Rows from block 2 of a small masked image model, named by matrix and row number. Rows with one number belong to one neuron. Each number is 128 + 24 x the weight over its row's rms, rounded and kept within 0 to 255. All counts start at 0. After the name is the row's rms in percent of the matrix's.
After each neuron's rows are labels from the 100 images, of 14848, where the neuron reaches its largest size: "strongest on" is what is common among them. Only what is clearly more common there than usual is listed. The data: drawn human figures in many poses.
# gate: MLP gate (model.blocks.2.mlp.gate.weight, 672x256), inputs 172-255
# fc1: MLP up (model.blocks.2.mlp.fc1.weight, 672x256), inputs 172-255
# fc2: MLP down (model.blocks.2.mlp.fc2.weight, 256x672, transposed), outputs 172-255

gate.215 112 [121 131 173  87 143  80 134 120 119 131 102 104 157  90 102 147 118 114 116 118 132 117  94  97 152 145  83 131 128 120 128 111  82 156 152 147 137 150 155 146  98 153 169 145 121 166 115 131 128 119 137 140 124 112 104 141 117 129 111 108 120  72  85 137 144 148 130 100 120 130 145 111 106 112 174 138 121 124 114 125 117 173 126 150]
fc1.215 106 [132 147 133  88 173 111 161 135 107 126 102 120 141 138 146 117 115 101 110 154 164 151 113 158 146 115 131 163 121 154 145 138 145 186 137 134 149 127 157 105 142 119 100 106 111 120 113 161  89 118 137 127 133 136 142 123 106 122  57 112  96 124 150 135 139 112 150 104 105 129 145 111 154 124 104 122 111 147 100 136 106 113 126 117]
fc2.215 104 [132  99 167 146 118 162 114 113 126 136 108  92 150 160 104 135  93 152 102 102 106 102  80 124 138 108 114  94 101 178 125 104 103  98 120 172 114 118  97 155  55 130 114 163 161 142 117 156 149 123 175 139 121 119  81 157 107 169 122 164 117 113 155 129 147 107 133  88 120  86 131 162 153 129 141 120 153 130 167 138  69 157 119  95]
strongest on: blue trousers; lying

gate.341 116 [141 169 154 138 160 126 143 129 145 113 131 126 127 100 113 131 134 130 106 128 120 119 110 116 136 137 133 107 123 118 177 101 139 112 150 124 108 130 151 138 119 138 117 121 131 101 122 144  98 143 136 127 175  98 103 109 129 117 144 128 126  98 122  99 122 146 107 148  93 158 115 117 128 132 117  87 100 112 135 104 146 125 121 108]
fc1.341 111 [125 115  89 159  83 103 106  91 157 123 124 143 126 165 136 149 164 124 176 107 107 146 116 134  92 101 123 134 127 165  83 123 128 155 113  71 119  85 172 136  75 106 136 120 122 137 141 123 121 127 135  82 111 150 113 152 101 156  90 137 114 156 119 122 150  87 174 124 112 140 137 142 118 119 159 126 125 159 150 127 143 177  98 137]
fc2.341 115 [118 166 144 131 142 119 148 136 127 118 137 136  98 130 129  96 114 136 125 130 124 135 119 148  99 167 128 179 142 162 126 173 112 107 117 100  93 140 106 119 128 124 108  88 122 129 177 101 103 136 143 130  83 123 132  90 135 136 111 138 152 107 113 101 109 113 154 101 112 126  89  94 124 134  80 117 129  99 113  94 159  86 143 117]
strongest on: purple trousers; purple top

gate.472 092 [153 108 127 115 125 131 135 144 123  75 167 151 155 122 124 139 171 120 117 125 155 174  98 132  93  89 155 116 104 149 150 112 146 175 124 124 137 100 106 161 126 119 150  99 106  97 163 134 148 142 170  86 131 102 131 136  82 121 106  98 153 171 112 131 136 116 114 131 120 118 121 140 100 138 108  89 127 139 138 129  71  99 109 143]
fc1.472 099 [151 145 102 118 103 114 174 161 114 134 163 159 132 140 119 141 164 126  98 159 104 142  82 131 100 125 120  98 147 141 175 138 152 130 187 123  72 110 118 142 127 153 118 119 134 147  75 155 143 159 156 131 136 117 149 149  94  85 127 149 143 107 138 137 155 123 126 138  70 102 150 162 102 137  92 135 144 168 157 117 126 115  93 149]
fc2.472 098 [100 149 127 139 142 133 142 128  71 139 197 125 124 137  75 102 126 129 120 100 120 131 150 165 110 148 128  94 126 123 173 148 159 138 120 157 118  90 116 142 161 122 121  96 119 126 138  99 117 168 157 109 103 126 110 123 136  85 159 123 147 184 128  77 111 153 136 132 113  73 136 154  92 128 127 169 105 153 108 134 136 117 123 140]
strongest on: black top

gate.242 116 [121 104 167 137 121 125 120 121 128 162 133 118 102  85 172 178 127 151 121 127 118 111 112 144 175  96 117 136  92 161 139 127 118 135 135 118 161 129 176  94 144 137 166 152 166  89 124 137 109 127 146 101 121  92 134 130 109 126  98 126 146 165 141  90 152 106 139 145 165 112 187 132 103 140 134  90 124 145 169 116 144 131 113  97]
fc1.242 114 [117 137 106 120 155 138 145 153 128 134 100 109 122 153  86 140  91 114 170 126 139 192 114 105 108 158 159 115 137 151 176 126 138 154 136  71 151 138  98 138 146 101 101 126 115 149 139 136 121 143 161 142 132 149 106 137 127 138 147 110 106 146  68 137 134 136 126  88 108 148  93 156 145 118 112 148 110 103 148 128 158 124 129 114]
fc2.242 115 [152 145 150  81 140 128 128 127 106 127 121 117  99 107  86 146 117 121 139 119 132 160 170 104  91 154 128 127 145 125 130 147 103 120 121  73 117 116 149  97 113 137 125 139 111 109 154 131 126 108 125 142 123 150 111 128 106 124 112 104 154 132 109 127 131 148 120 156 112 106 128  96 124  74 167 145 138 114 121  80 191  81 121 129]
strongest on: red trousers; lying

gate.527 083 [144 111 132 116 110  89 117 147 121 139 165 128 153  89 185 124 138 143 123 146  66 158 129  97 110 150 149 113 128 111 156 142 155  89 123 122 127  97 114 126 111 161 130 157 127  93 111 189 125 115 146 108 119 130 173 106 119  75 127 152  93 133  69 144 130 135 139 110 182 112 120  93  98 158 115 159 177 140 133 171 139 111 101 122]
fc1.527 082 [108 122 146 152 159  97  86 157 135 172 135 147 118 126 106 108 146 135 137  90 135 167 124 149 107 136 100 134 100 146 146 155 132 151 156 154 131 157 178 176 129  94  72 136  83 132 155  93 131 141 142  93 169 156 108  95 140  93 132 145 130 144 177 118 139 154  94 142  96 168 140  94 102  94 125 111 106  72 145 108 145 112 142 165]
fc2.527 089 [127 127 137 123 130 131 122 139 142 134 119 170 107 108 125 144  92  83 125 140 115 116  96 167 129 139 160 111 179 106 189 154 131  96 125 148 165 102 152 109 120 144 123 133 138 123 152 117  88 112 150 112 134 162 180 115  79 137 144 128 130 159 111 151 143 102 121 112 131  93 101  91 129 122  99 140 157  92 134 124 128 118 156 174]
strongest on: splits

gate.532 114 [102 114 146 144 125 144 177 124 190 132 133 140  70  86 121 126 128 117 132 123 151 189 120 129 149 137 183 120 125 122  52 117 127 142 128 112 121 134 130 127  98 131  93 150  88 122 132 114 147 130 151 120 136 103 121 125 150 165 136 110 106  91 113 125 140 112 117  86 146 119 160 135 163 112 116 102 136 141  94 154 181 121 111 137]
fc1.532 099 [140 110 120 136 166 126  90 147  85 157 135  92 157 167 137 161  91 120 141 119  47 122 142 202 141 138  83 133 123 141 111 129 120  74 145 164 149 137 122 133 159 164 141 110 149 144 147 117 156 125  98 147 125 125 157 148  78 114 105 155 138 158 138 102 131 114 148 135 112  94 117 125 112 153 137 115 104 113 118 120 118 123 169 116]
fc2.532 105 [177 113 152 143 155 166 158 112  98 115 109  91 126  91 142 163 108 117 156 102 113 112 105 156 152 106 137 151 134 133  87 135  87 130  94 167 166 141 106 116 151 156 137 105 149 113 132  78 121 156 129 163 118 106 100 127 102 146 115 142 114 127 102 135 141 140 136  87 118 104 123 138 133 173 151 114 123 132 126 148 107 170 100 105]
strongest on: teal trousers; teal top

gate.70 091 [ 97 134 127 164 153 156 140 152  99 118 126 125 111 145 190 136 135 167 144 143 161 153 112 151 101 130  98 134 160 123 119 101 151 134 127 117 126 106 124 114 109 140 123 170 118 201 150 117 119 146 120  72 109 142 152 172 106 135  62 111 124 165 134 125 166 114 132 168 123 141 102 101 127 146 152 118 124 149 163 146 159 151 123  78]
fc1.70 102 [ 92 137 133  84 130 151 132 144 110 143 153 151  95  99 104 109  96 126 134 143 163 146 147  86 148 144 106 159 140 129 167 132 143 144 114 104  89 163 124 129 130 108 127 112 154 106 145 138 158 136 119 115 164  89 166 114 183 126 144 122 136 131  90 140 124 162 161 111 142 109 130 112  97 107 144 125 132 142 136 117 133 111 148 143]
fc2.70 097 [149 103 130  84 117  88 122 146 141 155 149 128  95 120 113 124 104 126  97 136 142 149 169 119 173 126 136 148 125 133 137 127 101 101 108 121 117 127 133 100 146  90 154 108 180 113 138 126 160 133 116 158 137 123 147 127 153 120 133 147 137 113  88 158  92 147 134 110 121 152 168 115 138 110 176 140 129 139 120 139 104  98 151 167]
strongest on: purple trousers

gate.37 087 [126 144  96 133 125 179 130 126 152 120  91 130  91 143 129 164 135 122 107 142 113 125 158 126 147 134 109 127 140 126 104 112 146 114 117 135  83 157 112 118 121 194  86 136 102 142  98 134  95 121 111 132 131 117 135 110 146 135 135 135 177  79 121 147 109  99 175 118 134 141 122 151 117  85 118 185 112 169 125  87 159 158  70  87]
fc1.37 076 [123 131 123 100 160 154 144 151 101 128 157 127 148 149 137 127 135 164 147 161 147  80 142 158 128 115 146 110 172 134 100 103 107 133 103 142 107  92 128 102 165 124 127 142 126 135 121 140 140 104 150 162 180 169 125 137 104 134  88 131  87 117 124 116 150 190 148 134 133 103 145 134 112 118  81 136 120  96 162 130 104 134 131 127]
fc2.37 085 [141 134 143 130 134 117 145 165 146 105  74 135 108 125 115 147 136 112 135 107 152 163 126 138  89  95 140 150 109 124 109 144 153 137 164 121 158 114 102  82 123 125 113 110 148 140  71 161 122 113 127 128 142 173 122  83 120 120 152 131 105 116 115 133  97  93 119 105  95 127 152 100  69 142 122 157 155 121 120 146 149 175 125 164]
strongest on: blue trousers

gate.348 088 [116 132 137 129 124 133 135 122 146  99  88 153 156 164 119 163 122 101 100 123  90 129 145 140 140 136 153 147 129 101 106 105 140 135 120 127 126 114 116 130  92 160 140 177 162 152 128 130 183 110 147 172 173 143  88 113 133 185 136 141 126 104 137  81  71 150  96 111  93 120 137  92 145 126 115 144 125 146 139 132 113 171  82 112]
fc1.348 095 [161 114 129 124  85  90 119 171 122 155 122 138 160 144 164 122 132 128 159 138 111 151 152 198 116 156 136 118 106 131 108 137 128 167 159 137 167 158 139 112 139  77 129  94  60 123 122 141 105 130  99 166  82 121 131 106 148 114 114 148 112 119 126 142 129 100  98 160 143 135 157 117 122 105 111 143 139 105 120 141 176  96 103 127]
fc2.348 089 [ 98 148 138  96 143 147 105 165 169 102 130 143 175 142 173 190 155 141 122 133 133 135 139 150 118 112 147 107  95 146  58 107 140 110 135  98 153  94 144 117 102 134 151 105 148 113  82 146 133  99  75 120 157 162 125 104 132 118 128 113 108 126 133 136 153  83 102 115 137 121 133 113 124 163 125  97  93 113 115 152 117 127 148  94]
strongest on: teal trousers; lying; blue trousers

gate.10 099 [153 117 162 148 140 177 152 176 131 126 139 100  98 142 107 142 127 145 127 121 140 152 111 127 104 130 158 105  92 128 153 134 150 152 112 118 151 113 110 117 142 139 132 180 107  64 141 154 153 122 109 100 131 127 124 109 137 110 157  88 155  97 113 137 125 134 132 127  77 130 137  96 143 104 101 126 112 140 137 147 119  91 153  73]
fc1.10 085 [152 100 127 126 105 138 144 118 116 135 105 141 101 122 106 111 116 115 127 120 145 144 114 172 140 135 153 124 131 113 137 141 123 156 123 143 163 100 123 113 152 195 161 156  86 123 180 116 130  91 101 105 100 126 123 146 131 114 166 169 135 113  97 171 135 159 157 136 108 142 134 117 110  94 117 143 121 120 143 122 124 118 121  99]
fc2.10 089 [135 165 147 146  79 122 119 122 144 124 152 143 143 126 133 123 149 159 115 124 111 138 108 123 100 125 141 135 134 131 129  99 124 159 135 126 115 136 137 108 112 118  95  98 124 115 119 112 144 120 145 119 126 145 170  89 155 173 140 155 130  59 149 128 139 130 121 148 127 116 124 161 105 128 194 157 157 138 107 123  78 120 119 131]
strongest on: purple trousers; purple top

gate.448 095 [134 127 157 147 150 130 163 128 104 127 147 125 162 139 126 176  92 160 160 176  80 149 167 176 124 134 151 117 103 171 118 110 128  95 178 117 161 131 105 182  65 142 166 135 171 122 140 148 122 106 146 103 154 136 133 112 129 127 132 106 195 170 141 126 122 114 121 146 132 140  83  92 128 143 132  74 134 145  72 112 122 133 130 140]
fc1.448 102 [126 159 117 119 108 118 110 125 149 118 121 171 163 117 138 120 146 118 141  79 123  92 150 108 165 129 153 166 138 140 102 144 136 130 147 139 117 155 126 111 167 121 150  96 158 121 100 142 126 126 176 149 191 127 139 120 104 133 107 124 141 152 110 110 140 126 162 121 155 106 141 105 130 161 171 114 128 162 162 106 136 153 119 118]
fc2.448 104 [150 121 165 141 149 133 176 135 101 122 161 130 159 115 186 188 148 144  84 139 102 105 174 110 146 114 174 176 119 145 138 138 117 101 101 121 136 120 119 162 142 133 220 113 162 110 123 122 129 112 132 116 138 128 119 128 112 140 117  96 119 137 132 139 127 116 109 152 137  92 115  86 115 161 126 116 136 152 115  91 131 130 145 124]
strongest on: black top; black trousers

gate.361 104 [102 135 108 120 102 150 139 117 104 215 124 137 120  82 119 148 142 148 117 122 104 134 103 127 125 135 144 113 144 118 115 106 125  76 141 110 166 132 108 102 103 116 121 159  96 106 121 153 160  72 110 113 111 138 151 113 167 178 177 127 122 129 121 123  73 145 122 124  99 112 124  96 111 114  85 145 131 184 126 139  94 110 117 141]
fc1.361 107 [ 86  64 148  98 128 144 114 123 112 192 118 123 133 106 110 137 153 132 143 169  76 159 108 113 106  81 118 118 133 109 113 111 140 103 142 165 133 152 138 107 119 117 160 124 122 146 134 127 186 108  71 127 111 121 105  74 122 134  98 117 104 117 105 105  80 112 134 125 149 111 128 111 128 133 115 122  62 139 111 114 114 148 124 113]
fc2.361 105 [143 143 126  91 119 111 111 166 154 112 123 120 104 160 126 134 138 152 154 110 158 144 133  89 131 117 127 121 131  80 163 107 135 120 142  92  91  53 123 102 160 155 103  92 170 127 133 106 180 150 147 131 124 131 133  98 131 130 157 139 120 109 129 123 141 135 133 128 124 143 157 179 127 145 168 162 134 137 108 145 108 127 140 136]
strongest on: teal trousers; blue trousers; blue top

gate.394 134 [131  82 148  90  99 147 133 117  99 132 151 165 139 133 116 145 139 100 109 157  84 138 139 155  86 105 144 117 151  81 144 107 131 140 114 132 148  88 135 115 134 114 125 137 153 145 169 176 187 158 122 123 133 141 149 158 151 129 102 129 129 158 145  84 119 110 134 122 135 157 126  89 123 145 114 119 154 129 104  89 143 152 136 166]
fc1.394 150 [107 103 167  86 110 120 126 135 132 137 148 150 116 140 112 144 118 120 144 148 106 129 153 135 119 138 157 117 140  62 126 114 131 100 138 142 160 139 145 107 113 127 130 151 114 146 147 151 145 123 137 142 156 160 121 157 146 124 112 127  89 142 175  87 112 112 149 111 110 151 169  91 136 174  88 120 166 109  90  66 151 167 108 149]
fc2.394 121 [136 110 129 123  93 165 130  90 138 140 146 113 157 160 143 121 147 127 123 119 136 152 140 150 145 126 131 125 130 161 152 121 144 129 139 103 132 183 119 116 167 101 140 107  98 179  82 196 132 128 140 101  79 104 151 127 143 137  92 102 161 136  67  97 121 134 120 130 142 128  73 113 101  87 117 148 122 179 131 116 144 119  77 107]
strongest on: teal trousers

gate.146 109 [139 139 137 111 140 161 118 112 136 142 120 106 163 133 153 109 152 131 106 137 121 103 127 130 112  91 135 121 115 123 128  87 188 162  94  91 132 129 102 129 138 122 154 179 138 163  95 142 128 109 179 125 144 163 147 103 159 126 161 128  79 126 108 122 154 135 123 152 133 132 141 137 125 137 101 124 161 145 142 131  79 121 100 189]
fc1.146 102 [150  97 158  99 103 132 123 118 193 120 148 122 144 121 127 152 145 148 152 108 135 134 127  72 141 169 140 100 141 104 145 131  91 150 100 166 120 121 151 135 163 130 105 106  61 105 146 141 124 156 105  95 135 150 141 165 131 142 150 149 144 152 130 145  76  82 110 156 134 155 144 104 163 116 137 140 106 169 154 104 131 125 156 100]
fc2.146 098 [114 123 113 128 134 129 138 146 105 118 169 132 144 122 147 151 123 142  67 148 147  98  87 113 120 141 134 106 168 141 112 142 125  73 186 103 154 179 174 154 140 144 177 150 116  94 139 124 114  88 104  94 121 153 131 163 146 126 132 139 104 124 109 157 160 135 125 149 138 165 130 128 141 129 133 103 127 147 101  92 132 101  96 138]
strongest on: purple trousers

gate.272 105 [126 116 130 154 110 114 142 136 130 113 179  78 118 116 101 156  88 125 122 191 117 130 128 114 105  87 126 150 140 143 152 105 127 166 168 102 125 137  99 123 118 128 113 121 153 109 150 141 151 139 135 150 118  64  92 106 158 147 130 133 107 140 160 128 116 157 128 140 137 175 140 166 156 152 113 107 109 186 124 152 156 112 128 137]
fc1.272 104 [ 91 132 122 139 159 174 125 117 110 145 106 194 131 115 102 115 185 136 182  88 156 123 101 136 146 109 141 169 113 103 146 157 100 109  79 175 161 142 155 154 144 118 124 125 107  99 154 109 137 168 100 103 107 179 125 122 132 169 137 142 100 138 130 115 118 124 151  96 150  95 128 113 129 127  80 147 121  84 146 168  77 135 140 114]
fc2.272 114 [130 125 116 135  71 155 176 141 160 157 125 143 173 152 127 119 132 122 126 174 137 116 104 141 150 153 124 153  93 164  87 146 130 144 111 113 150 115 155  87  94 135 152 168 112 135 146 140 177 122 143 126 121 117 101 128 117 121 145 125 119 117 119 144 133 149 122  90 147 163 147 149 117 108 117 153 142 123  95 139 160 100 135 134]
strongest on: arms out

gate.386 114 [ 91 131 120 132 118 108 147 142 102 148  62 146 113  82 156 149 117 106 111 175 131 100 124  98 163 164 136 128 110 137 112 139 156 155 136 165 133 125 110 108 137 111 134 124 123 124 169 103 184 104 119 146  74 117  73 133 169 162 132 137 118 121 123 138 107 146 139 117 144 171 114  95 139 135 125 141 139 154 140  97 130 162  97 114]
fc1.386 108 [ 84 130 115 152  89 125 137 117 110 128  69 166  84 103 153 101 146 118 101 153 123 107  92  84 138 114 149 120 110 205  87 118 164 167 122 142 128 147 109  97 123 127 102 138 141 135 123 132 157  99 106 124 116 144 115 166 132 121  91 152 103 122 151 144  95 153 130 155 150 181 116 121 130 137 123 112 148 154 106 105 128 118 121 108]
fc2.386 117 [139 109 142 147 145 167 140 144 124 154 114 126  97 138 106 168 121 147 139 126 160 117 148 166 125  93 125  89 117 103 153  80 153 142 118 145 115 135 139 180 121 141 139 182 131 133 126 137 156 124 135 160 170 160  92 102 124 117 109 124 101 160 150 124 128  71 142 137 155 147 166 137 146 126 152 128 127 137 120 151  93 124 117 139]
strongest on: teal trousers; blue trousers; teal top

gate.314 064 [113 107  90 156 154  93 106 120 134 121 107 105 134 138 110 115 154 113 116  99 104 121  88 148 159 169 146 129 135 128 135 107 135 109 143 158 129 128 142 146 133 149 115 145 123 129 155 138 103 106 110 120 112 100 127 152 120 118 110 152 123 151 110 106 172 103 182 159 158 124 137 141 105 129 164 123 143  88  63  93 113 110 149 106]
fc1.314 074 [118 140 103 114 147 152 133 177  82 156 103  98 152 102 143 135 102 118 129 131 154  90  99 148  96 139 187 128 103 104 106 118 110 113 137 153 116 112 148 121 134 107 136 179 119 152 129 173  89  81 189 153 146 123 137 145 119  91 122  95 124 122 145 153 106 143 143  95 157 153 119  94 119 135 181 127 147  86  99 129 132 156  94  98]
fc2.314 072 [135 168 127 182 106 121 118 122  79 155 143 166 109 135 101 154 139 129 146 146 120 134 140 102 166 101  74 197 156 175 139 149 135 111  87 118 139 155 111 152  86 161 146 117 144 100 109 133 175 136 132 133 117 131 126 136 130  82 151 157 130 121 150  98  79 125 133  79 103 134  97 175 157 159 100 135 122 124 141 145 106 125 131 134]
strongest on: red trousers; red top

gate.469 097 [110 131 129  99 126  90 108 115 135 107 147  97 108 139 103  88 142 151 108 155  99 179 127 122 147 155  87 127 127 141  84 134 109  92 136 123 115 132 140 106  99  90 154 104 148 124 174 127 126 135 108 129 120  96 164 115 108 118 122 124 132  93 124 110 127 141 125 104 142 138 116  94 130 142 127 108 145 130 107 141 132 148 101  93]
fc1.469 093 [133 109  80 118 114 111  85 109 102 130 115 167 100 139 150 140 107 106 125 104  91 160 123 121 110 154 104 109 132 133 112 122 114 136 144 136 120 107 144 117 119 124 117 131 151  83 117 129 100 123 154 104 145 161 143 111 130 142 118 125 143 117 138 186 120 104 129 148 104  92  98 175 131 136 116 112 147 123 125 128 151 133 132 131]
fc2.469 098 [157 114 123 141  84 126 123 103 116 126 129 101 133 129 107 177 139 126 113 140 138 113 152 136  82 121 119 103 129 133 122 191 107 115 132 156 129 127 120 106 125 158 132 121  83 108 123 123  78  86 140 127 146 130 122 114  81  95 161  90 106 118  53 137 153 134 111 151  84  85 148 142 139 128 139 143 108 122 129 137  98 141 116 137]
strongest on: red trousers

gate.588 093 [139 151 109 146  78 150 143 162 111 156 153 135 126 115 118 119 134 116 118 151  91 109 113 119  93 132  77  84 149 149 155 116 150 104 109 157 121 152 102 114 137 160 137 106 118 125 144 157 116 117 147 130  86 109 115  66 130 133 163  83 164 173 163 105  99 137 156 130  90 139  98 118 138 128 126  92 103 115 138 113 130 154 109 163]
fc1.588 087 [116 143 155 153 114 116 159 108 102 135 138 127  94 166 109 117 201 169 143  77 107  90 115  83 136 145 113 124 124 101 135 126 132 111 154 114 124 170 116 110 130 131 161 132 156 129 148 143 174 152 172 115 104  87  99 114 174 158 107 139 100  96 128 129 105 116 107 139 108 132 142 158 124 141 170 141 137 142 150  99 119 162  98  98]
fc2.588 094 [153  82 166  93 125 142 121 101 135 107  94 105 128 127 120 136 141 103 162  89 167 146 103  96 193 157  83 104  95  84 151 133 106 154 134  84 140 154 122  95 126  87 120 146 133 119 151 124 150 141 105 142 104 167 119 151 121 149 158 135 111 118 120 129 149 142  97 102 121 146 153 143 135 129 149 111 147 143 122 118 120 105  93 144]
strongest on: purple trousers; blue top

gate.154 111 [108 112 120 138 158 149 144 113 155 120  98 133 146  81 109 125 118 169 122 164  89 114  96 108 150 130 167 110 120 145 149 123 147  57 165 200 103 147  90 175 114 132 141 132 129 152 157 126  82 119 113 106 138 114 135 106 160 159 121 107 127 143 136 120  71 123 144  91 150 112 110 148 122 129 142 115 105 101  97 116 122 132  57 166]
fc1.154 105 [132 146 171 158 106 117 147 141 148  96 135 122 117  99 124 131 149 127 129 106 171 110 131 140 133 135 115 158 121 120 123 118  59 182 104  87  92 165 153 136 150 158 128  95 136 136 133 149 113 119 112 112 103 147  86 145 105 135 100 171 171 120 133 139 109 138 154 111  30 120 112 135 151 159 125 114 125 129 143 122 124 123 175 117]
fc2.154 093 [114 130 149 140 137 155 122 139 134 111 112 137 179  98  75 136 120 136 136 130 119 110 131 148 110 153 105 127  87 115 142 120  73 120 156 136 142 121 176 160 121 139 150 101 112 153 147 143  99 139 140 143  97 143 103 164 130 114  76 162 122 128 154 158  99 124 167 125  99 113  95 136 162 131 130  55 102 117 122 121 118 144 123 135]
strongest on: purple trousers; purple top

gate.521 111 [111 129 100  98 112 117  95 124 131 112 114  99 122 155 115 141 129 121 154 102 103  94 103  98 115 124 134 142 127 109 113  84 107 101  87 157 118 119 132 153 182 153 155 110 126 122 136 105 112  92 102 116 149 158 139  96 152 108  62 129 156 139 180 119 139 114 165 130 120 102 143 144 138 146 150 103 156 149 155 134 113 130 143 128]
fc1.521 094 [170 148 112  95 108  87  97 147 121 138 170 155 130 104 113  89 160  73 112 107 125 140 145 110  97 137 132 149 140 139 127 118 137 115 122 109 139 152 111 141 123 102 132 111 119 153 135 142 143 128 111 128 119 129 147 119  96 119  95  68 145 128 134 142 122 100 112  81 173 110  91 141 128  90 140 115 139 110 151 117  73 114 101 137]
fc2.521 112 [160 130 148  73 162  96 148 137 122 120  96 134  77 145 129 162 153 142  98 160  65 137 146  77 156 174 125  79 123 166  84 112 156 100 145 145 143 131 131 143 151 124 139 104  94  81  95 134 162  89 129  72 142 172 130 155 125 131 124  75 156 130 119 107 145  90 131 137  93 126 142 121 155 151  96 141 175 164 132 134 138 115 124 146]
strongest on: splits; blue trousers

gate.139 121 [143 143  99 120 116 127 180 144 173 163  91 144  71  94 158 114 139 131 132 135  89 147 107  79 158 137 169 125 129  52 183 154 151 125 143 143 109 113 101 128 111 118 153 107 145 131 138 149 178 121 133 148 134  74 121 111 106 185 125 122 132 171 100 140  99 148 119 139 137 119 120 101 157 113 109 120 149 123 116 156 107 120 118 121]
fc1.139 111 [136 123 140 128 126 114 136 140  61 106 147  82 160 162 147 118 128  88 120 128 156 159 139 187  74 124 117 143 152 159  91 115 146 133 112 127 118 181 150 134 123 104 140 113 164 154 130 113  57 106 112 125  97 169 137 146 139  89 141 166 116 122 120 127 144 171 118 145  97 134 148 159  96 136 113 108 151 153 153  90 163 112 146 149]
fc2.139 115 [126 128 112 159 137 130 173 158  99 152  97 107 113 133 128 109 172 101 131 127 125 117 136 164 100 150 139 124 137 143 130 133 119  77  95 134 136 153 174  97  96 138 135 108 160 138 153  65 133 129 176 108  98 160 144 142 128 147 115 143 101 116  89 163 130 154 126 105 138  97 145  90 133 117  69  78 129 142 121 171 110 114 120 172]
strongest on: blue trousers; blue top

gate.100 121 [108 121 142 118 167  55 149 168 123 131 107 109 122 160 124 137 131 152 142 129 124 124 134 177 106 169 119 134 136 122 103 115 156 157 126 106 116 117 134 103 116  74 137  99 116 133 108 164 122 121 180 131  97 121  72 128 156 167 113  88 103 109 158 158  99 144 109 135 100 148 114 152 150 124 126 107 118 137 129 109 114 133 124 163]
fc1.100 124 [111 136 142 136 154  79 101 176 125 104 101 105 117 139 115 121  77 120 107 136 132 110 125 126 123 186  83 142 169 153 110 121 137 118 151 116 138 101 131 117 101 140 139 123 119 149 112 152 109 151 154 141 130 143  72 144 141 105 121  96 109 147 160 161 158 143 146 123  79 172  93 171 137 170 124 117  73 147 149 110 148 133 121 130]
fc2.100 106 [130 120 157 127 121 144 126 123 101 139 120  81 123 115  96 119 122 171  94  77 121 134  87 123 124 105  83 164 112 123 140 102 119 133 178 106 184 151 147 120 114 121 123 142 162 112 150 151 157 163 116 102 154 138 103 124  95 116 118 173 102 134 118 162 138  83 134 115 120 106 159 131 141 116 126  99  99 157 131 130 128 142  95 117]
strongest on: teal trousers; teal top; green top

gate.23 101 [ 91 158 110 127 126 136 104 143  92 136 126 123 119 144 139 131 185 164 121 114 104 147 127 113 130 129 112 125 107 134 108 110 168 116 118 110 159 176  89 160  89 102 116 133 134 139 150 147  97  88 124 110 128 113 150 105 138 101 106 123 114 172 105 128 144 156 166 130 123 117 144 132 145 124 149  95 169  96 140 157 102 143 116 141]
fc1.23 101 [ 90 175 123 122 172 114 117 176 110 109 130 105 116 143 106 116  91 165  97 146  98 145 118 134 147 147 121 136 113 132 120 145 128 127 144 120 153 127  94 129 114  96 125 104 152 128 131 156 130 105 101 182 129 140 158 114 142  88  91 156 112 147  97 131 167 170 168 112 124 127 145 152 144  99 134  84 142 105 118 179 149 125 122 141]
fc2.23 093 [163  83 115 164 101 135 142  99 145 142 122 127 124 115 106 141  96  94 162 104  99 138 115 125 123 125 159 127 143 118 173 127  62 147  81 151 125 127 149 102 127 130  86 139 131 124 105 145  90 143 133  96 112 127  78 108 140 112 198 128 132  40 124 155 115 118 128 131 125 147  99  88 119 108 143 118  87 129 138 164 192 107 129 131]
strongest on: purple trousers

gate.268 091 [122 135 123 125 138 130  84 145 150 164 109 155 152 125 109 103 128 126 106 123 174 208 146 101 161 137 117 121 131 142 106  90 120 135 144 120 132 122 111 122 120 156  95 123 131 157 152 123 146 175 127 133 151 121 124 156  99 128  80 102 145 138  92 134 131 102 175 145  81 139 119 126 165 146 152 135 120 146 148 147 129 141  98 100]
fc1.268 096 [109 125 130 132 111 160 134 166 113 119 142 111 147 122  69 113 137 138 129 150 125 118 118 132 121 119 161 133 172 178 110 102 174 135 148 111 135 145 149 135 132 124 130 162 146  93 144 122 130 133 170 116 158 100  97 120  93 131  53 166 119 143 143 130 140 118 127 118 143 151 109 133 132 105 142 123 106 147 139 107 108 140 117 151]
fc2.268 093 [141  96 144 131 100 132 146  90 133 125 119 147 134 133 147 147 121 171 150 103 122 119 134 109 159 131 152 118  91 108 143  96 115 114 134 108 159 129  76  98 148 156  75  95 110 153 123 125 132 123 106 127 100 125 172 157 153 122 169 161 177  81 134 157 106 105 163 111 116 129 102 131  86 138 156 127  84 172 145 130 117 142 151 115]
strongest on: red trousers